python train.py --model="multi-label image tagger" --dataset="seven-segment displays showing three digits" --train_examples=195000 --image_size=32 --crop_scale_min=1 --horizontal_flip=false --translate=0.12 --arch="preact_resnet" --norm="batchnorm" --activation="silu" --depths=[3, 3, 3] --kernel_size=3 --stem="deep" --avg_pool_shortcut=false --widths=[80, 128, 240] --num_labels=18 --init="lecun_normal" --residual_init="none" --optimizer="soap" --beta2=0.95 --lr=0.0037 --beta1=0.95 --shampoo_beta=0.95 --eps=1e-08 --precondition_frequency=20 --max_precond_dim=512 --merge_dims=true --one_sided=true --adamw_lr_other_params=0.0028 --grad_clip=5.0 --l1_shrink=0.003 --ema_decay=0.999 --steps=11000 --batch_size=256 --epochs=14.4 --lr_schedule="cosine" --final_lr_fraction=0.01 --warmup_steps=550 --weight_decay=0.1 --adamw_weight_decay_other_params=0.05
Rows from block 6, named by matrix and row number. Rows with one number belong to one channel. Each number is 128 + 24 x the weight over its row's rms, rounded and kept within 0 to 255. All counts start at 0. Numbers have three digits each. After the name is the row's rms in percent of the matrix's.
# convs0: first 3x3 conv, stride 2 (model.blocks.6.convs.0.weight, 240x128x3x3), inputs 78-83, a 3x3 kernel for each
# convs1: second 3x3 conv (model.blocks.6.convs.1.weight, 240x240x3x3, transposed), outputs 78-83, a 3x3 kernel for each
convs0.148 100:122129115097119106106128127139118119146137152144149123128155141082136134109135123116125133137134124136110132138146136195132096117150136143133143119103140109128140
convs1.148 100:156134144143129145162164153061165144172065129141076077144181120114141133137142129132082125130107119142120057127122146119129160124142118140143126128148127122158166
convs0.149 098:137138118131113157117168136145131125125144101134117113135149125126126128128135116127176110130143142113129150093102168127125136115118100129115167149129160159132195
convs1.149 092:098124122175145145166142098118180098137094157124157111134131117137133129136127117101139123154115113115064138135124163115128130145128125110106126128139112123128121
convs0.150 105:115139151109119122130077128137151135124133136136106113130127141108134154116118178112203140114120153105122127093116128129160109122112133098131101115100123099125063
convs1.150 112:127141123132138133128154132161117096050153097129137134132105126141147128135131132169126118141167123099183129135137117127129128120145121110116128128109147124140129
convs0.151 104:129119143141081135156129137129075123126140106121171124113118102102126110134137126115149105171138139158183141107121184125092125134151069134128130115112114137138156
convs1.151 099:169130142155141124151131141050171153158104236131117059131172094129148127154135129132126156104140129150109128109132145116128134132130136138144129125131175117151137
convs0.152 098:121128119106109148127123127164118152141120119130108131090091160103122134139188121107079176125100102122156109172218107095205129158128151110144103113147120134131132
convs1.152 103:131149190141125132143122128148128136089137161192061118121113147151129131136123130130105109107138104126114114112129134109130105138143142158178132128126141130128128
convs0.153 101:106159109124131134120147132136091124114129148085125118129111124128126155148109109118125130134117147142127115129130131138147101124112163104163121155158119136198154
convs1.153 095:106109149134113145106108120126166113087138137164113137149130127150135124134124119087122121120127134128149150127130153123132119125126128141131091127127113150123126
convs0.154 096:118151136125114144123128139105135141088124119142069164141138097129096108127114110148113132139109137112135147103076156113126142160125113133112147129137128153107160
convs1.154 093:122108114146123135125128132133114142155129099126150133126129123153129108139123130135128154136162125112143100147114132133120109131123132122133114129136124117101135
convs0.155 106:109140131126165110134163127142095102115127117123147137110135143067159114117129133123130119133133121107123143170136125133134111133148126139094121129101158137132151
convs1.155 094:076132134110102144129124097127153123081144128183132102135150118126136130119123128119194112116163131117122121135100145110124128123118138128109142116132113152123131
convs0.156 101:110141134122123116110129198117131123125154123125135124124132116106136153079149148129154137145151128117154117136116128184127116121122134135130136147136135159122118
convs1.156 091:123126146160154125152127094120198121141104128120143127129156098132152132161100132124154114126119177135149111084115141089100124142127138113092148113139135130129111
convs0.157 090:128120121153074140145149112143116106121084128122130169140132131125106110126101136134132149128123160123155138143114135097124132151122133130079111109116123095118140
convs1.157 093:150125155120092128088152147086144129190125129128146131139128125127128122130121136131128133138138128131122140141129127123128150123105108139113115131129128126119130
convs0.158 102:126121125124131082133176160145150133163153135160146132131126141149095107132119138109174129096177149123141149117087132103087119152081026153155170095133134188185206
convs1.158 106:111119109132122143136125112111158098111124174125116087127106128122113126122122140137140134095183143110134128128122134097114112130132140114128134116132129139157156
convs0.159 098:128155128132108109129128137161137138132125127132124128144152141104140127091110117128167127167163161129124131122139154101148154117113131131132157131092128166117153
convs1.159 108:149128111149131135118119134125079107102194069097133170145091125106132131116095128119088093121137128103135118130140131102110123131135137124132118110126135125128151
convs0.160 104:126132128134096155134122129126124144139105115153087140103124126121107123121117153122162084130147126123149157144108081155107127106125126131128127114113114139128134
convs1.160 098:125154139128130122140124133102128177151118099118174096126145140128126100160114116156153144127138138131137141126127147130120188130128133129113140119135128133137129
convs0.161 107:084084109140104096116120132150129130125130130100135122160143156138119121127137113110101124137129102157135113151190125147137148136111112138116140146088150117133142
convs1.161 121:103140139123131158154141124117110136143134082136126146135141126124121128128113133119116134137072128132096030128133132122120131125127117135130129126128112136134139
convs0.162 103:103128134137070166135126142122116108143130105158133115107128129105153118113142155136136122153130082143177073130108125096113129135130128098140132116128114170144127
convs1.162 099:152134166081126127123182099099120159135109229124113104129188108123124126126127118131170170114125150125122148118109135132120154096108131128130151114126109133162148
convs0.163 091:139132127140115135128167155161117074127107108153135121097130133090140153120121164104120125139114112128139111132144103119136129154195127123113126140112140129101135
convs1.163 096:128133121071134155118124114079193127109157181165116128122128140129135138091103127110128120124132074147119137127125131128135144120130154121137138132144128107169127
convs0.164 096:117130105108135114114107079127137123133124147136118106126130138122121127128133133118115134130116120131129120124146133083112129135087131116108118136186140151162107
convs1.164 086:078128139129129147119130065134089120129120135090198067142122131120129120157120124087125138132136116145108128139132139130138122130123135138090148120121119142143131
convs0.165 093:149141119093086127148124146178127097124113112127142155106132159112196137096108138129127128120179129125165126163137076150186131123143174095129124113088132127116110
convs1.165 105:120123108118114166095110132126181092071142158139076233108126130105131126094108136118089114136128112142170125123127131128125119131132143128146122143128130141147112
convs0.166 100:123067105125114132130141125105115129124113128188140124113115124124111122136131132129150124123105133110105125154120117132092128141125113122110127140127152168142120
convs1.166 098:130122110106104148200114125176132125163119112119181099123150124143140122158124122144190129131148107121143117174155151147150168116145140121100150119124129145096123
convs0.167 088:127141145094124120078089108137127116137120159156117118135140114100112130112116126169141127147128119126131111108135092142106157121145091155113119131141125124120141
convs1.167 109:127129107131186118113143127126107119125128078151143131117082127101101148102126122109106106140118136124130099132109123147127127135124150127121113126126133109117127
convs0.168 112:149174153107118170079142143123139125137117125133130146126159130109163111133156112172129148144146143122139164133104089115138126089113104115126091134091102105153162
convs1.168 111:069103131113120142101123108116125126102153139161136133130123130127121127093119125126116124128148133127121061130128138129116131136113119155116129124121108138092110
convs0.169 099:114107071121119096152132064120160124121113131125095097100118137133125138126131126114077092141115111159131131127119160092126130115128134071135133099161123172171174
convs1.169 113:126119128125129130121124105130126138123134127103130128126124128128142114146112145128129129129129105151133118121121126127116123104134129127123126123134127146129162
convs0.170 095:123081126112128137141124141134132114142143127163142111147116125126128129126135127142138127117125128105122119106106149169100099142112066134121133104128158124125124
convs1.170 098:107081129136143170151142106153113117141149095123126132125145137111110137128134125168201168127191148110128171124126124124117112127136154127093144129109122129101101
convs0.171 086:108112139135104128123073187081075080114133081089073115127136128108129126127114125159120114130118114150099108134094117140137134111138145112108108129129147122085123
convs1.171 102:114127116116112138138132128182138173150095128148172127128147164131151109134128113144128131105146132120109135133120145123128130125121126131123135143143129101125133
convs0.172 100:110128116118107130118132169131127132131153113137130127109141134110105084102148174125137121142120138162108131097119147143071103130101138128125144182169171164113199
convs1.172 089:134119132131108128182139128120142142149138157160122107133181114146129123166121124107176165160123126114112147128130149105130132126122124136127124113156143125132129
convs0.173 090:109139111144125148145144129161105117107139114085138118136148126145138103129146114123110129129157125170095130116139125150103117134146128128129148170150155152114168
convs1.173 092:102113150159122126127116133167170091116123174126160121134162080132154088135131132112124123158128131137136136129145153086128132138156123145137119127140130130126126
convs0.174 096:109142135145170116122142181159118124143134124120096129140138126114154139102115122166121144133139126124127110131138121136102050145128126119112112130156142146131144
convs1.174 094:107080115115127133133101118126143133122176143117138107139135134133154090117125139102158109126133141121157131125147162120132128127129127104129125129140129128165135
convs0.175 098:148126129129139133129111121128146130129110125125094158148166118149108134146123118127165147097151127128105128067141117117118162112087119129128128138099138116130161
convs1.175 099:106126122130141119146139092171076149081196074091194143136123131127127120112114114096091121139110079126115131133147131125107117148135137114074123117114121128137099
convs0.176 105:107111083153097129147127114126119130098150078127117136124141117107100110111127149129093138121089124154127129144112148109126121130130119111112137142159152142134145
convs1.176 115:130123122127156146139150108166136142138112134159137133127133116143147110135120109137135130123132109139119096127144118122150117111152082120125127142141143121122138
convs0.177 099:123159129127157148106136100114122119188108133158145122103072135109146137118132094113135138161109130104168130161133126142172141119139113136126165065099130171144152
convs1.177 096:138129147173126152143131113110154130131138152112116080148128135149134125133107118117146147087111080164076147124130129081089090115151129126131132126130131140141113
convs0.178 112:124169138125130141077139135137143133116139108112145111133099142113133128148125111102190127122175121118157145120117124125092095127083147129099167113134129136158182
convs1.178 102:123114146128091149126122119100092135128134121140118104130116119129129123115140130113136182140098125161119144124092134119128138123144131112147145102127127131154125
convs0.179 093:101120126099129109135101140124151155150095144116138137122104112119062110148148136126143095125164131114135143113111121144086122126107150113123121137156146124122123
convs1.179 110:109100108130045135168203107123107147150124095122138107124133131137135134132130139130135134138119139126128131130127130140121139137119132123115120124117129121114113
convs0.180 101:168161118085096145107138160144114158088141138165165121103078126120178142115162150153118106133153117082148135121144125138099144134126109109127153126100112124125127
convs1.180 088:159115181126123140145126130062168061127117163118062141113142117121124109118130123142127112118124133125192179128128135146134136106132162114136110116130122123135126
convs0.181 101:130158146113134121103163161149074142104126125143140112098127106114128135136129134122125124103129125123167145112127118102102166135087127153124147093098140142122135
convs1.181 112:120106113062114137096078143091148121145111148101204089128135119101130139127096134128040117145115119157149137134127158120123137130134144129162123120168142111176143
convs0.182 104:104131141124124152113122136135131118136142132129127116104108133100119138142129166086154093128116127126112109129050127107132127138131161150102174125112136158121126
convs1.182 098:129132135100123131125100158122087133104111079122173144126121120140126131128112129102123166106134154196119130115127145139112141132145137115141158126131128127160131
convs0.183 113:121114137128132136105153146110137082152128146145157167138089141119130126137131128126147122117128128124152065107107151100107130144140113095127119130148129112123089
convs1.183 114:067145132147143150117138130147117162125110177143121111103144111124133133123111132127136185133111146126119125169197229126139172154161156131140116141144154120136135
convs0.184 098:122104135131108153111098142113131127129127106165121134126131113115131113115117137156141148148091122132121127096126140120149131127127110148112121125158142144133127
convs1.184 100:097095137128165096144146107137105139160109083142156128153120134132130119139128108127162164122142168092124091143107131140148129127127146128093129130128117141080128
convs0.185 098:096100105140102097156117133131109126120131076118103139126141112097124127128119141161149130139114145152116129122111128127119088082148142107133129143153151159148150
convs1.185 104:113129084139110151142114128140159139204087138132164129121128130138137105136127110130142126138163090123122128150168171136164150115132131126092130130151120115125138
convs0.186 105:135165146118142182122137192161133107112119126161141147126113143149133117117155150097155126097108099120100136108046091164080095164066092122121161114091123144098118
convs1.186 106:103132131085089125122130123135152123109128124122148139137147102129125130124141118146164142139171155108211149115128133132119135132151159128131127128125138120169124
convs0.187 089:123154106106170094141097096117125131165113141134141128143128097098117129119136102168187085109168157128127130110110104125124116135092118128099129150180155107128146
convs1.187 101:106119103131150135174152110107044142167130075128165130107082134129123148117109126132107100149116144096125094131117121121135127134128127122095126126119117104088126
convs0.188 098:133098109126122104121138113124143131085109171103132129143125128108101103124127104149123139120103146150108074132172139101114135128069110128128138127107114129108190
convs1.188 095:095118116117121127123120141116097100178156118098170109124120099129135122134105116100126155147061093122131115143103122119147118134127120118109124125129128130116128
convs0.189 102:133127140089151120088131131106146104128115121145141128108129127107154133127127127226133121156133117122127089066142132108103112066061135123095120132154140126084133
convs1.189 109:116124143141149156107178100088169130183129167097132115093114138129110127105106127122139104126115141113127137171166164112155149134133157122114113140128139138107123
convs0.190 098:174132096127131121129135154159116125089111169146146129161097132139131128123222134102148125084134151099085157122103093127103133182075111126125096142126191154132130
convs1.190 094:065080134059079111145121124117124148169095113119228100122123116123130129136118129121128125138141124129176121129121104142129128141105149106123118109109141120132113
convs0.191 093:121114127123124142101164141112129116132138125148126128109115120130151132108136130113147115102187128133092150073088058091102084171076071130115141123079128137140136
convs1.191 089:138110109112117114181157136082152100166118147117129124140174084134137091149161115163113148154118109111122151129125140096108126124118130059123109107126132125123127
convs0.192 104:154143145137126132144114112154147161111108135090183161132129119132133128123130132118113129089120132125126116145124125155084119129129167084122069113122119136105110
convs1.192 096:130101115152135129125123142098144106131107159139111104147139091128153112129128133134123137128127129127156138122129127130129124108141176118111128129133127127131129
convs0.193 080:158123140128122107113157105122140124119128161198181148137116137137140138151133114148124116106100134100112120124111130127161119143121150098129074079047126092095089
convs1.193 104:126128117126132114124134132121127139144133122113126126122130117130140121120126113130122132148121115125123136128099099132130138141137149131129135124132133143120127
convs0.194 092:096130112128124136115145141147113152127144124109135139131126109119105089125120139109145146130114148163125102142123134144114109177104154101124115161150136140093131
convs1.194 093:093115141168117126131116143144153098120138141165144134141143128139128126148103133112160126114121130159137138155172152140136163129147131127127138139137124135133137
convs0.195 119:116143133110134128116159120140174140178133120124147122079132164134124138083120123154113171161128142157118145114145109131140099121131076161143117142174111180155124
convs1.195 105:104136089069141137101124083144148127175135138150122121119124132106128122089132104138140116142115154079117123146111154114137098125101117100113124133112115136091098
convs0.196 102:139124120106101103143126131156128129119154123170121156124111117109135132124149139146146104144162102135123127114179151124158112120135222129159128060113129141154198
convs1.196 097:128124138143121161122098140115176091072158138135114126121152123109147088114133124128131136119077107188132124121124177127133129118141164123132134114125125118140132
convs0.197 100:126170165098128155111156148144125139112112123159099168131135129104123145127138127141165170161149132117152144124101089160129141125101146157117140121140115160119108
convs1.197 101:059130147076138147104093129129129146153132102129139147122118148098129118123135117098135133130138136194153143141133159138088145132149154144128156137128104132162116
convs0.198 099:134141099127116131147186175133103125127105125142134135136145153143138123131137136147114127132132133098148138109118127086058088092077094148141123093110109139125141
convs1.198 105:088077143088090086128163165123127129157131156109125133132171103085128118132123139161224174137198146128121226120116130125125123131127152130126120116129112126139128